A small contrastive image-text model, trained from scratch.
Model: 64-pixel images, encoder norm layernorm, encoder num experts 64, encoder depths [2, 5, 5], text encoder norm layernorm, text encoder activation gelu.
Training: soap at rate 0.0013, batches of 512.
Data: trained on flat shapes of many kinds, plain or patterned, on busy backdrops, 195000 training examples.
Rows from block 7 of the image encoder of a small contrastive image-text model, named by matrix and row number. Rows with one number within an expert belong to one neuron, the router's apart. Each number is 128 + 32 x the weight over its row's rms, rounded and kept within 0 to 255. All counts start at 0. Numbers have three digits each.
After each expert's rows are labels from the 100 images, of 14848, where the router gives the expert most weight on average: "responds to" is what is common among them. Only what is clearly more common there than usual is listed. The data: flat shapes of many kinds, plain or patterned, on busy backdrops.
# router: router (encoder.blocks.7.mlp.router.weight, 64x256, trained with AdamW), inputs 128-255
# up: expert up (encoder.blocks.7.mlp.up, 64x128x256), inputs 128-255
# down: expert down (encoder.blocks.7.mlp.down, 64x256x128, transposed), outputs 128-255

# expert 0
router.0:101118110089163161150086119137108111117182100105154089141094173149163137155164097101168159132101158168154085082150094145116167188093120080088152153065122193163155146174140115122158162082146121148150145135092131160140115097079139150197107177119096170095099166169149159085113105134125123114092073058105090109076122154075199170178074132184172134134108097107105140128168142106168145092196
up.5:055125060154094161123094163176168143155066135150132196109134176112088173110069131159057134170143104116117152093162147193130098142111115114123146142141155153119168089101128160089131086162142106138174085159168176142156099130151186110189218150118142097165135080140112193159152120128156121110103066114208147095119196150147167095174121102168098138120145097105047096142106096059152094127155
down.5:113187166128115137156133173141113149098121152135125144081108154155143100138114112094115079129093133167094178158113144101159178124104102129176093083113172109125152152160087080080121111147098141126163119099097095144146080119166138115161168149099089172130122091178141146180188137129107112128166148104136092173120162147136100117113089076122144093180128201113129154086141130148186098081107
up.6:098114085092143092129166167111066130141211095164106152120088145169191124112096154138154123126155142137146215129155142077101125147174102128144114105094122113155127144145142136145156131114131076131156076119123085102120138202138091166206125120154166129140125141112110131097137132140128111165123102084141148189112133129133109109116110192176124156059142019159119132156145089141113073105194
down.6:145139137112143073093206101131132162048158090133104154097140192067067144182130163180120107105152055131159171148138155128138165138168116128134125123140088169101136122118073076149098187118134113123117120193112122160168173099159084097121116132083134091171098154103102094072160147131116070102100151164087141095065133201186110082146127058117149114129132143147135090161155132129158109114158
responds to: triangle; largest shape: triangle; count: one

# expert 46
router.46:072066118107079149115153125134090185090142106096189103109151133088126104175104097121112164089092190125125100142181138122091067143111140142094132063149127100050158155174140153137133097115144088123075165113098162095106123138139146191095099153115128148075167148134099077128130099185090127082102115124115146113116084119131051172158147159125143102130091172097130155115105143182182111105111
up.0:137118132177075077132103062172106127126166140140124178112125150118180105081126143152144127162144160188162133157154140107097173089081121123152116092143173185067136117166098148148105117100092038138164100142161127130125106147135156151195137110128122137195139171128147159090146176138110148132135138121083126138116086160101114119073120119141134122062085108196145074143126080120109166117141
down.0:146128171133124181160129134111128104131144150136157119158189173124095110138111130068181134110130147128093143114168065088084102146146196150157145145080106043163175138099139120103133053149128121067110184093083137174108129037100127103098128088137120118164122141077132153098156093147175135092091113156153116103094091153140160087135175086099084123125142124111136119123146104176135155172080
up.1:142116172205103157198122136099139136150106120172165090114116119073116118128124139150139162090122060121126097126103088124109130122173121099137090090121151100180063071079132164129094110104147139131117153155117143159163123158119100163116159148136103063163128097160126160147122109112107094172157146145083137119101130120181102145123161128090103120122105143134156179095068109099141102171182
down.1:143162092132159065160138121123108160100129196150116052102105111091156127098131170082133122124122127123055155154139136085128117146165121066179096125111127141174117122151122154119148076137105087149158143154096145113150139072145111136151167119101124198165121113132145114162150157137136175121121090117130187107117139055126109133078146098131165102142106150128099129187171123148119150150063
responds to: bar; largest shape: bar; ellipse; largest shape: ellipse

# expert 56
router.56:089087165147161140135077140137160155142145155051159170164129124149128104143151105140122112173084171180138140151155104093124106075110114104162160082120115133140098094082189076117161134161081074115146134084112186137190143160058178192132105070143165114134100137154076164091152094155085126104160135091153135159121094125141085154098160165088095104129175058082190096124087173125165125123123
up.0:136167124089135112103109097138112128139123142133152127102166122146189132144123122086169121161160121160134100189155108113114132101148126102069099179073134092198084114163131105087111182069124109115159154097164114124070078111219186147150148124152130135118186144158174119128119072099122150121110101152112107129122108150130105144107121187118180137202178132157158055106120119137094201069172
down.0:102103134074132110070075058150128159133083064101168160126134133095039168138154126115130123118170106117070115105117120117123115111134164127103085119139119131103108104075163118132124107165139194121158138176115103112189181163079167135063140120151131121129109100158167109115127143124167121183121120087091101082128098111137188114139099107126123116112107117106075048074083120158141167146176
up.1:163119128186119174124144136089163067106116118126131187179060137123175060177159111095111186155162037086103076144113158093128114050114115137122166137122128142105107119097151099143104143134145180193105181069119106125110114138064175165109095167147158135122193084067139140118088155094090099148122111130125135119114123116130191167181160077103125187167117136121127130111119105090132126131160
down.1:153089116139078194108112136175130103146205100074082156212114102153158099099157096169121152173101122128148166085117107092177121135101092127127173109135124156184130159154086125165154167138135175154123152042152098162121146144156144086149161132104083151116112143121068070159125182103123105104098136142121142160124200213116132148126136167136079149150130194161082095159180125125150085115085
responds to: yellow shape; tee; its colour: yellow; largest shape: tee

# expert 5
router.5:118090142176147110151129151093069094090087090081111112094140151159163090176115145113152116135153095114153126063143058096130150142075118173159160098165131085101094124097178130155109174082180151149123099161117144120151170107114131148145159136145087060154096133152116101095079107140140142155123111131134125120138132107091071144163123124089098106180173090107152119135168157082195181082110
up.0:129198094096086106136059037170182115095148159136107137087172118138153142103128118147142120156162098123145144080119149168080142170145166167110092140148147112121132123132152141158106139139096154130151074116135126161104112102096124159126138177122183143125103152139103100156133119133161131144134165139083092058183145089140112120166157138081120175148108140115075112158137147096150165071082
down.0:077146110145116209076115133074184052172145102118108146155144178143065109151151153115069120161188075140107076140088189095173133128105106115115152074106140106122164125129147147092127092133127107136134113122159116151148145081092132146124117135138099101125074133068123098157157100136088129136136107136146172128105114125127124174129131058186085108173163151120101131089178156138119096200117
up.1:131173140115179131124101163135090094140144137176094108132113211164086150182108064163119160160128197138126105099212092090088143183115137126085115141181161113078066147108153150183067142125120084145155121148189127135097073083113146145124137093160094116125114048117116106171126089164153144147144149145139095188094121114161134126149153108137143090151164152115143100128130186117146143118096
down.1:139157138171142148145104161157164126081175193092143125144159099130128099127127109184171149160138159088079166105139161161130141133131097141103199143099164129115128131170158084131050106069163161119115102138095100124113112146152130145086106150063133151148080133156077111126196173101145140122168151086141171125142179141130133143159126127128129140073186094162149169014153108152074138127088
responds to: white shape; cross; count: five; its colour: white

# expert 35
router.35:077119110092084079110110113139124121090126073181182172092189148164093125155092130179165166145120121090146143191081107125142141153095153181152108133179143130119099132110091114065148104140148135187175155069147096118095162141127108108147155076167177064179142153088085077152106139152146148150151138181150151187164154103165092101070177131075078087183173082121112110152097087128129152139100
up.0:111091087070145120136166118131103117132102102135105130118159152105183046200191150070141161159122090129077109114060169125134165126136121100142157152112147150114124130120076160134175101133130111152189061155104141081055115112112138201153060144140171104145145145093168174103137167151157174119118106139152083133193115105174138140080189154107078120104127133095120096173087157136107143140154
down.0:107131164100126179092150138108152081112156178111135135134078138143130146160122046132136109111115085100137090135141111145111129132197173123082122102097156087135174135209130119121093125100145098124079161129127159186107111183141163150117136140181142022098137081179110133105155111133100137162103114172088189130112155149127139158114100145167138130162111134145163130111121111071117152145128
up.1:152139134098116098183107154207170114144128160173171103179082079085153127067102091115065098136097123076154145148123156162146113144143116110184126085163067151107152150161126091103121129095162109074171132164095115126044092120154120097113170112121109129137107104109153105122176136114134145203133130140151066091142143180126142124120121106084137153103143168159063138130143193204062092142128
down.1:126149179188094148118167109121119128149147077088112182065106083123150176132134161146168096143172156143173127125118136110183102126089130104106165146123149122162139109105167162119073163143084135166057101146121142090182152126080086048119165114145137138100180166130123156109141112133158065163106075143165112160116162134146103134135122121131116073159117080112162140080077101093158159130139
responds to: blue shape; count: five; gear; its colour: blue

# expert 28
router.28:126126156172166093126091169112080117159097086123078112120096182160141132103166162118206091175176158161141136133121065078131143163115096096082143130095153101150108136121162156135083158133101162129089107070166108168139156089109089174199135154162076115138120077165102109158102118104158125113137169059098160121171160089102069119167064108085119108115167097107126123155177149139134146113131
up.0:146133089125111154140150146182155076072220217110093093121158178150132103167135152213152073130144177076163175125151119102129105089075105129143108097143167107141095134161164183161154142094114070128118158079147095086165146098107071110112123108078184134145053098094155153095173148140104111161156121120125143114129132153138162120125120141074082131094133077160127114104129107191125156114119
down.0:162107144127132143108114121092204116112143177124139186130142051105159175096068133129147161080148086149124080148095133117174216099122112131083148129155129126142158120135131122188131134159157073151121132100113151101086127123140140089110113161092099142159112141202112135210100154165103132143128083121108125117109121064137109119139146110145108152141125098162190178114142120153169152083070
up.1:074127128107163169091165177121135121122132107158146134137125124170093093156153129115124150117171129168141106143113114101132093187094151081152103255103168148151139120142111126160201105146105068082077121105102148135147133092130124099131181124074045191117148157133100154132098149182154112126059103129107130168096043166087137142118146141118141136170143082121166167107158134104133147104146
down.1:160062112030111173114121121176136118152174104163130113117150097171160162102151131102139154154093143131142082125155141076136176133129070117089149112116158129098144180128158081166087042105085151174174081082128150154097149112142101174134106188178140108143162177084193133142148137198190130169090117122197173103156129132173113132138172130095088146134128170164147127117121109139121130132083
responds to: count: one

# expert 45
router.45:064092080092190086114099139125152079154095134116099106140143111188081132128095114139084162175111143147171110139164158128184139147073126153122086102041178190080106124118151135138085169097162179169111144140160100109178176086079177140163127180151102100133099128158144174149137097153114134099085107082164145168093165104073185101100142126114171091135159080109128125160152091078100079096170
up.0:065124138165120181089115142138099182132136173127141147137069133148116095132169090161149066113156181135148117149041140169128095164099165114149110126032077113106120166134079102158099157150116140108070103096139119165130070119077126152133129109079100131136097147139134114190192074183126140117150200082153101104159139178119119114135147121140128131141078142134125131077127087110137165119126
down.0:182142087124128112206159134158102131138083105118171107176153103178213161096120095105123126164112136142092109112138096073169182155068093135100122099085107172122120154139160079102142092167133054101192147164103127130102153174144194125113154125080108118142129133147162133175109138133168150141146146160190119138141130114106091189063112123139127142119056086047111097179173143131169111106156
up.1:090125121143150124156132142140157151134118129159181191108148096191151153079117121186128110152116113185130124120098113131158159188091115081103195089105135110094081111134136138136112099120137088119170139156114163110126209118098130089152104153156188113111112032096113159145158097131120125104137138080167104100183088167157147123098080168150175124096168160086097137152120133084140108102094
down.1:079101094121092146074128114089188138102106062085169096108151095126125119144113106063147112086152146122123114147144164139157165136134142129201108074144136124098159122141160150124121183126166115049147099133135117151075141156098116199108128082098156103142104135156154148096140127145153109184106115112082165082106130062190120172152116161099142086125103088133133144097145121143107140065123
responds to: cross

# expert 48
router.48:076080143102172151148093124133096142134151116152139109159074120094076127148118077128144180109072154073153083161167161122090075162090173182120083080089124104079117114168165121149126129086142104184100204153155110086161159103079179182115112151155128112113147087108126111188098088184100160108113140091121106126121083122128097151142131188130160097191109124081138145144083135120166128113132
up.0:109116104105142139146073150101200082121109155039136134121114134142114160159166116121144165138183143085177128121142146144127138110142159118164144138164125124174118162102123140118069124141077135142156135111118197101067058116101129148098085067120117161147126156191107139141116093144129130152127146115109144115111114115075060078083123098172139170174131180093115108155111139177160142116171
down.0:106090117129148133128099130108034107144144092120095131113149139122103178175164147182140143137153145049167113124152155095129115147151110184141092124113112130112173146089140071159060152118099166123094104131142118095104054134153144137104169146179098106131141161138160136132108130210155103141121161168165142142009138139118093161139131128124140082161086128111162175132092154132164110154116
up.1:135103125166139138137107126114148107099117179119154134112164159095056165119081124093137104163171099142087065112097071101148129123108094097159135188128166096134127133149136134135167051105142195094132124162149147100184130109145076093212108123135091166109152164130125113171130121158124143128137076104135126165095158108140158161102133101171122101108125167126122192220145119058137153136184
down.1:205113184090098190092165175089114164073133129089159106200138105100160145144086120107182142126104150146159175157187165131125168075120143140100160113144133149132103123105085125125139177119123104163086120104133126091102099166091131135135094129145172110154163119185154124062089164079103114112119087150106091138130142131089128137093134127093200104165113118124067103170154175096131087126200
responds to: bar; purple shape; orange shape; count: five

# expert 4
router.4:108127129162128148104123070153146119116160127172150166114138120138095174112141084072091096172091093120169121090100107086073113163140178146161159151165118073170147093161151093209157092084110180100110160178119165123163138065175150120118079136105152100135088139072123129147093155175153153174097105127166081081125108172156176129136104127157133098112117145156175174132131139094181094088110
up.5:134119133066153152113110125139175106117089181147155100159085063095115092124156108146149094173138168143157099131138092111143158129110174060177140079099114104080033130126159136162159141116176112141117186116099126105150093135138102084140153130117068155132162148124157147172123206154158096195157157141117096123122092115159098170082110124123135199154085119093164094096059120100108154202146
down.5:074162152112101125126109105106160064115126185177138116131111086127055147072117110175109169085151113120150132149154130169103147086127117163080146103122143125162113114193135123066108178161105101103141105140084159196124126126097100080168153103161164110066132139120129129094101140076178104067166158120157075144123141199139142139157112119111158088138129104196134115198149150097100202093106
up.6:172147118105121135081146115129123087114136153090159102105108206052101156103084143163151175104165125145126159151147096117116096090130154152156159145144135186121075148104096127138072131119157131127150093030160134111122078184156015147107083173136133135143174091130105122162131187183094114172140149104103124090157125157100111083137152113108120121120110154118040139086140084101119174104157
down.6:129107124114137167139124142127141131164127133128124119116162107157105124101128127070078141125140090131094255055157108146139148090142103149159133166167140075157100170145107169179149137057125143066084127128203083127082108166120130113165125110128089178146139142131123094168180218096067104118105135165110189103099115103145084188128136149202146090067103110101132138127129119146103109076128
responds to: purple shape; its colour: purple; heart; largest shape: heart

# expert 36
router.36:095188107111108091163110171109114096170100126106154102124123106168108078182073118115124169179156152092173102101067102141197190084106188067165158120106092177147151096117107158110135152160148126114090148160148109140134134134173086073164158170122084076090138188084141075135072145097181108101169116077155147177127131089146166088130182135080101164113110090133082123112080101186152155134088
up.0:054179131110142139177092154135091132165100210119081196058123176134128111132127105170157135130137099140138168120123105169127086086176152132077097093168186092201152075116088159091101081125201107179078118165125172154098114109146137103158168146107177146091119152108125050067152097077132140088128087160131171132079127108128150116096182122174092101139063166125141127159080178090163123154140
down.0:138210132149103148135128169150165168110154181087151180100091060100124101112085134144149195150158148047108141147164097126150093128106082147101187164153123056156137113165108103155151166119109118161145162034170153141183104176166124160091065111096148152109088143166157127165135121157093132124146153159132136082171104170158123133101173150115112156129153121091142161103075100151061094151095
up.1:134109147077170109092154166048127182181098130191101176084135125107125131120149140121168062111159125080129126154109104143133108163170063099122077132100164107095152145119168106121123108083080077168113120079130127091115110176137149103073092123115096189088126174149126108190178078143176092103153070123182146136111131083156107146121118183117126140194086106150099084179196163156111135108183
down.1:117180091112133129159111120108084130113126117113088094129069103109098118094148119198125078134127103153117148049114159076106093117132135122063112179131135051151163140133173155074122166079197160101129161111108095148155076136128128123149171175105107112136118076102169132146111130156171126087110164110109100164112159074153145187152117147153102154117147138081132147094156060134095127169153
responds to: teal shape; its colour: teal; heart; pentagon

# expert 27
router.27:107136158145193096090129140087117110129106169138126126086132113146104135184120107082099117106123112087184162110142111102162182110116185093156173148098154164114181075116128120132165186160172125117160121205163140155179122116130167120146191159089091093146133164147215088069061161130160158110109067146119140094111106111087108173106183106095144125093157112190112102101075090150155130069066
up.0:153123133169187064070163109189128158120124223137144120164164145112156136109087162105120071138097168176140077097126126094164104120180165136154139086123152125096145118135142135102108135125168110125110148061115152148097084106148132105101174150132131116159094154162132138087132196085143133059125094158206120091079127123175109148172106105149136125125140134149143077107160152104096114116143
down.0:109150108145162119119128079127134106180084099181100165132054079136151078098162116111134117112124157154150091164094103065136156092100101120055094169100138142128103104078154133107120153151128122137125146154130089149092066135135087140140149194188148165110179069195098123157124165089125164156142154116101118120154186113113128137099086131115187121150120114165138130135123118069145144106145
up.1:117082150109101153160138088152139125124103147157086104125124162070117167110167129153161108093098207093157161063116149121133078129179147066055158135111162078155117137099065183089148125191117170129125130081146084069159130131130112089096131135144159131071136105113155112103088126135116164095146096143097115121130104086151150121137158106127142124129166190116155123127089094162081126151097
down.1:111131100052183190122137190139116137112112181100183147151142124100111107130144036120087171098073126095074096168147109157092097137138080113141128126059107168124117194162142129094130144162138147168097146117085145096101116142077133139113133170123158145167128132126110080115122111122127115162079149107069178101153090101172117075139138151135113121106107139120117115144120122137069117132167
responds to: pentagon; red shape; green shape; square

# expert 18
router.18:111087104170166195157147111166175106149181127173094111097088129170118130085173184096141091173135096114140116115075080124182159119069092104106095155091156149143080103100154091111094149121130135134145161133178108098187147152095134085180138115186083096125072150138127092163094086167143101147168148122121098115166164112086104121169134158176110125156159103116141113139104152130167169131146
up.0:121207093066103140254099085102136128105124166130115116140098169086090095149111132114159135141101155145086118166112165133134066107147100117175151123155074112135216132107105175116125121109142083124117140161085089144142097082110144168094145128114072130150134121140149115122149131154126216124124132090153170132124139073116155118152120054189101100165050127139086171160158196149131174122084
down.0:166128178164127096156134182084129082147113109111093087114134116097119055098142201129139100085183155064157183141131110108157091138122151100174123108103095120135081083149116119118093139129111135105117153096097094155116185183144087099083153143121085128159184070079096091126157126165149128163066122148176116127148160123111130123113087171108177111143136084126081191113098079095111124122128
up.1:136117118167171074147177145180151137108140155099163113129095092094079148180103135094080149125099143130157107111132117118125054109088093071164138087111134122114168150158175154136126121173126090147093165170155131154095108190171128174075167037091169117131083157076125072108098138192108112144115137043123143174110211128111118147103139080148199120073148177159151064145130070170101124117142
down.1:114071149127166108140160086111183173120116109164148143127126096159187166055159190144090041109122071175058071128158097141122139188115191095083126160168146201096148142180122136106162175104123085152153082134134136056147128054119134150078131151103117158138080078151157116101152112121089110168071162106102133115123129086115114089106142113172117147147087157189183185176154099136130100154149
responds to: cross; largest shape: cross; pink shape

# expert 55
router.55:089092198091150131154093107139097144093116085117133085127084141131168150158124125110145151148074155180143072124154147156099120134160107173132112090110074128112141138134168103192122153176134157166151172115138124173088128081111191137117111169159103154083109118169105150172096114108077157175132105127154101093092130148108103189165051145166125099108112098133095177063106179076140156119144
up.0:148132153118121141125094129109144125167132120158107150157095144140118111089147155141136091127128112137139119187148159186108196083153116104111104188153081143080194121124151093132151069134134082107149084112161181093069094151129099099126131131151175055120180158139094087103112143125173138170150135113132155164107123080135151171164129062162122065109170120130167093156105109209135079099132
down.0:084107164170136134097122142122102088088122112145143152161151079123103209173137156188148077100111171121108167122106118172132117144112136195133136133108149126121123180109077146225177132141153153137126091098167111137163144142116142115178115124137166119193148131143155119097141098088103111127194120148125154147133115108172116144142213117085133151070122107122135152161133177132158077133122
up.1:097137114139152161105137105146086098127152129146155125140100197152139089132159116143103175155159134146158108101210176159142160163083053107100092085162192141124132087147135084124076144095120164097130197160145133065148066125174133122126129130120154103165166197103143066094155153125159144059125146142149146102139118125105096127154104146085078180164088085133089132112101156101142157141148
down.1:133144114128105102082158052064102173115099100093143206097192085129091141111120141116177078133121122157116199148113099124139125104115134133114159143128129116145178112140168091118084123137123126150089127114119136087162118149157156112113197132118155123165160094135083136094112079065153058099169143088083140071148165139159078136178131178154123137147135116138133168124169147164110125078060
responds to: arrow; largest shape: arrow

# expert 38
router.38:167062096100127089114143169135124118160098137118120133120175043121135150087089133214134126079125108132094157098180170115153152097098122155154090092154185102074080110074157086089071153130146133147122130122166144168143114081079149123126125111106179083148097089139126108110194085149080159113134165124139151085190083111170088144115171120125126073140133096149102102116147091103123083089092
up.0:130148119110122131113098139056158102148112152139097127138115090088062100126102109079152109170126170125118116161071164127117144140085122051140113160184166091235174132081100179097138125129131133119139097083142169152151139128183127138127095174104108124127082161126161145186135072155144107122087079111166099113183149158130187163173226107158094157098127137167133161141109127141150124128158
down.0:144153088183141170106174094095133106073092096090190128074135113147110109059109082124121116188140149119144094121082112135166231199113148130162116163144152150048120181080107118144131113112088114117095158123127145114156155152116101141081106156148172051119127168164131121188110077084167115123139132148142154136148127125135086141087111108142158173097122094156098123030141157100146142110122
up.1:146107103122166184141110081121126115089099130133113131070176148139109145101130162097119120104132152155121094127137119146046137125126111170192123117144114174171117103139135150084137168139142128162089191090135170141161100149172139103076102181155124130115132174098061131104172103117095115098149130154140093134073122195116092108115115171140162129103142080093170168119100131150106177071164
down.1:171116078126141100098146154129079151175216137125157135138142126129065142132118124091093113121157087133133150120175071087140097132123104144103182100111114120158110164128137128139121181105145075131170136172107052132150108120086138147156107155202147118154143152136147154178111168100136116201127119100077144068121163089147126148089127126115150095107076142119096136079083165129129146135127
responds to: brown shape; count: five; black shape; ring

# expert 29
router.29:128166175113183098088120123079135070152090157151080131095134133132113128135054092161075197126108089103136161097123117133152180095119139125177179119152095152156137102102116093143191129150188128134146114161112097138075107143181145123116101159111112097137119112068131151112112134082120171137078112188120135070087129169155106108081169140096129149104152149158109107064076117120086136106090
up.5:155107138127158098130169108164101153105099144115191084090075088153110130179106115113054076094126126109122133114148151149170147126076134124118095113095159107174122053103143127086110127136135170118144123141115090171106209121121103150107108153155160164206149113131137164104127170141203064136093150086122098154175184104130111103142152086134112099129122116161143090147116054131091103107180
down.5:141136115112123133115142107156118084127109100208129140127140128120126121115126122062090157095115134095096148169122157105097157166192110108102143146177119117138082114097054159145148115082074125085082096160149098097090105131102109121195082075141118132086191124157101134128194151120125154136094166156116168100187098158163096099149134113123205112094180144156176143127157198068124127142148
up.6:125135142124119132165094107125183101106114172100151120144147126077191122083123098125116032097116175147147152107134139110119144163025099147108156150153086152134102144141137139156093198116187142143117121112189152196141192085079071137114136105137092110101146117161133155061164164158126131154154180163119084140140121146121119102156145121155086149075085106129141105163152145078138107126135
down.6:124091139096148191148140122131093111190104155141121141092091134075106121133136139128123121110075182130087115159163205120128139151134125139140053069131116127157171162056100148121139105171124135076140110176071126093115142126129120152118126132107160091120090098189136138150111172150082207118159122143133131158162156115115197155180120114078156138108135108122147134153063099111084136102095
responds to: hexagon; largest shape: hexagon; count: one

# expert 19
router.19:077088158139154174154072153115107106126190127148155073115064186116101111127126079132176157116078134120114113154112139165108123142109143145125081115082113144115149075137117081094157144102132078166146167082155138108180059145090170144176117172144181146087131139118110124154083096098086106145119107113106087146131089127142120135173114167139115128196182114091100149103079171118171167141176
up.5:152119131101161107164139121049171144113165113117121165081147125115139162163158106141125070106164125116166136150135194087152146104152133114123073046079220120129055097080143080083134101157101113104202115132106134129136101124116081127183127158115163126065086123093119070158135077056087123102172164122110159156174099080161144137118152111133174129182145137105133162136155109177136163192164
down.5:098150098133124104105119204121119104115080089127145116173115185171130134121199136118146108143104135150120107109199144139101121163100108125066103115103182152123155112156192115124122116085100120135129122122181151099125084117091124129114129222137155158122174096105086157120073136086068109144096156097108162129130129111092135110105157154108138143129153168055115123134091077121133129113152
up.6:090167113148083135170100129156095141157116120175146113104127132104141144054176040101110138173168123061112087112103166133116177130091139106076112191128166104169132098119128166083058078136129137116159116131152101116190124138101109060149091135118142079150158156127239141086090172117143148089109144159110139138088135111155181128185119125048157122150164124115102102164102133121135135097129
down.6:104137171115125188181118086136145093109141179156145143146177142142133108096151219133102121094092152083127149144104107064146103092132120156074130178108148107120129084151123092141127148080090087140143117111109146166158106118119132136130094206142092110143170073106150130123113102084085080135080091194111129092209156146094119107120164072129157101083110117064131139188113161120177093194124
responds to: tee; largest shape: tee